Rows from block 9 of a small self-supervised image encoder, named by matrix and row number. Rows with one number belong to one neuron. Each number is 500 + 40 x the weight over its row's rms, rounded and kept within 0 to 999. All counts start at 0. Numbers have three digits each.
After each neuron's rows are labels from the 100 images, of 14976, where the neuron reaches its highest value: "responds to" is what is common among them; "patch colour" is the nearest of a few named colours to the mean colour under the peak. Only what is clearly more common there than usual is listed. The data: rendered scenes of coloured solids on a plain floor. In brackets: how many of the 100, against the usual share in percent.
# fc1: MLP up (model.blocks.9.mlp.fc1.weight, 1024x256), inputs 0-127
# fc2: MLP down (model.blocks.9.mlp.fc2.weight, 256x1024, transposed), outputs 0-127

fc1.183:512517540470512459561481489495469538492446429448518407473394517505453466526498485523440509481517466493467501454539437527457517500482502605500504501544501527537516516446570514502495515547505472486486522499478572518554503516523465511517480500527491459517452541472594528508496578506531544436494553556459436504552463442466481534457498536527583451534455505508565488482468522479477580462529
fc2.183:462475551491478522463492450563593505487513502504518500498539452493492480454479477512424486645533498592489539496499558456557512469471425508476510492534560494517560580460575529500524507500445451459509480512464527493450528457545525496465518498502504514528523463511549482420475504555543539444461561454479434578495504500502436449514471516485499470464436549451482527494556509482526537540489
responds to: count: five (44 vs 20.3)
patch colour: brown (34 vs 8.7)

fc1.399:503531520443510376517543461454532504462488462535446492472556521570512457508440519505560536514525436484469467471551531487455575515431558469486475519507501540499578588451513507472505527465572485562542504529432508529451499525484481507497498355521540477494523480488539568527518472511503573531463480536459532557423520505524521471523463537494490511544477510555517478448458502423523471518488
fc2.399:524474483498581583481501447522493491529498549487554502427571522518458496485555416485364461538497535472600456471449470483529503447511489470478565469502496405466561512444487460550509511517508534523505493501493512485466508511551551434462592427543544450466476499482496487490524514502508553514477580504474577570474462506469541535535518516463515526509484555472508411490475558487522578491475
responds to: count: five (41 vs 20.3)
patch colour: brown (25 vs 8.7)

fc1.201:480432467543492568479468445544502451471481531486493517490459514477446503496498522543537488449468515489596491471512558480500495426468515504502479525473479579501497508463520483494467510468501506529450490543531543504483499488527421569464574428657547496516534460502456481529435556467488408539510575508470506498524507560492544526469442550519421422502537423511486556518521501513511462559489
fc2.201:514605472510443426502507462516499493510510521460456518492495518470526473449431449505528493494511474453495408463506451470448537480469477475456521538500523500469496409491479489524520527487429498570474532525455508564508504540586526443514525543452554460494498538485455515589549539477536651450525463464556492542511536508511477514524576444521515561500466464561542496503499482496511477491537
responds to: count: five (46 vs 20.3); jack (29 vs 11.9)
patch colour: brown (35 vs 8.7)

fc1.302:551524565546519467544504496487512539604443522455442480440484545425538465501451551471416424520498560540592514439554450505438468497540466464504501498502530446489542534502449606507475463513579504464435485532488472479571544544513507546473489516498497537438532544509517497521510550439471482548488521510478487464486435479557455494457514510486489528547442432464521464514491469452499608498562
fc2.302:445499543535469483470544479563528486536496486427554518482463516504473511482579498508502546538502454446543479466473514467564487525502502503510487501493491517538551583495569563544495535527455522568424536458566498538486515433425507487448443467520490538503465460491467468525484512531531508542455552522503542480545494490531504472547559525483510497541392463571488481488499575480491529504467
responds to: count: five (52 vs 20.3)
patch colour: brown (45 vs 8.7)

fc1.766:507480507485457504517568549558521473549593524497490540482496488479530526529444527508442551565493499529525490505529471607457470456538575479473491555492566429458499440520465555439501465424514524480467535467469481480512465500549546522487508518491491437530490556501490510533427555563496542563576554455469473564484517544517479520444469436540480469513533504465449476449542539487478563516515
fc2.766:478519505525538548485530505482480585530466476518542533462447481467531540468528509507511520468546538428499482453452506444456548487520496438430472497495471489526526512535510543493518500534462535488509523448479433522537544498443516538446440475418506512531509449502487536460511442479510485542457500458442497577625483425474488517471551512502485479487499528458485500475522610507506476432471
responds to: light from behind the scene (91 vs 25.3)
patch colour: brown (33 vs 8.7)

fc1.511:546467501480566530524575496488645478606514503527509450517471505505557566514467392520452498517522486543502572505465528517491524511492493397469508476484497465428440497542471513503529486459495558477541480493539466536403521445533465532488548473502481515592474509570499559479471527479466459478560492512492495514511551493485487495594592540505460511516557484503504534531438453508496443507456
fc2.511:483521566583483544452464528600405524580495447439532505538507531543458525514554535516494463455487423561536561531484474484467508587428504457491482533456504548476449506489548473540469481501515525508549516544458529487534484445487469522440495467497515465533457509498455556512526504460461522483501557438537523557492453549471497468488472465472568515525471489443489509427504547532421523472582
responds to: light from behind the scene (60 vs 25.3); white object (49 vs 22.4)
patch colour: brown (42 vs 8.7)

fc1.74:545537479535484488493519463441566480554559511498511486542491499519447473543477526505496513581485451554469552454443549505514493510473472450463472538501474465514425532487526473493437476491446584523468501432493514513485454499400471496526524410511494495537517582474591513469514487510546501536518507436439491484519531526509489399486514465473516523483535565496454456500517524457421481473508
fc2.74:551548466484447445520500489561465538561445583447488501483460514450542572519419501473416545505516520528455502549475543498518539496483537389542508497471507502616560547544577470531498508498512507509480462512446506476504533534560528490536535500503488501543517517527474515539543517449469520554488540441521473514562540485402445522472522450492568453454495410492448521541542605487477479488460
responds to: light from behind the scene (97 vs 25.3); count: one (43 vs 19.6)
patch colour: brown (40 vs 8.7)

fc1.635:481486462462544517499500535523468458433531536484530448452493521539481556505583432496523478499492459513568469539499522494538410496478535481534529520553495565544453505523540560543495555492530518446469462476472448482484379489488468502461513455425523541491467472517608484437630495451436465530549512562485481494469443607512545444519550541565513484483501528526513513499591549506472481463544
fc2.635:541471524465487571507542506474467513438429484588452479452534552524460489460483441488446510450527545479505476464497550521446516406507510454488524514539469539510521410465462534472470508507475539515483459492577543451542538509467510469520541481457469474452480470479524422523484510510572477523454450525516517566539501523551471519516491486491476540509538524530444466494520615475488584521469
responds to: light from behind the scene (96 vs 25.3); count: one (40 vs 19.6)
patch colour: brown (57 vs 8.7)

fc1.310:554470498477414507567520517551544507465449500452469532517517596545522445511543512491478602562499529474469510499558528477513436498605470471480492522481562574465481495541544478476513500460481522580504507509448505495503595437544474429440501484494414533526535492538524446492517472577476466517475511499473483465507426453486533455458551468499498430488538441533522575488508499491551548490509
fc2.310:507499557538450552461455511503470494484433508495503487463494484508479478524493413518476480537563490475528487493499472493521504490500522516489524491508434533536558529534475476489453523523496548442516497509428466528452503547494574507565554438505541515544523540523489478474510492580525461544503502503460514442502430548454553525505553537467469454520479562543431511465484546548472566540406
responds to: count: five (43 vs 20.3)
patch colour: brown (37 vs 8.7)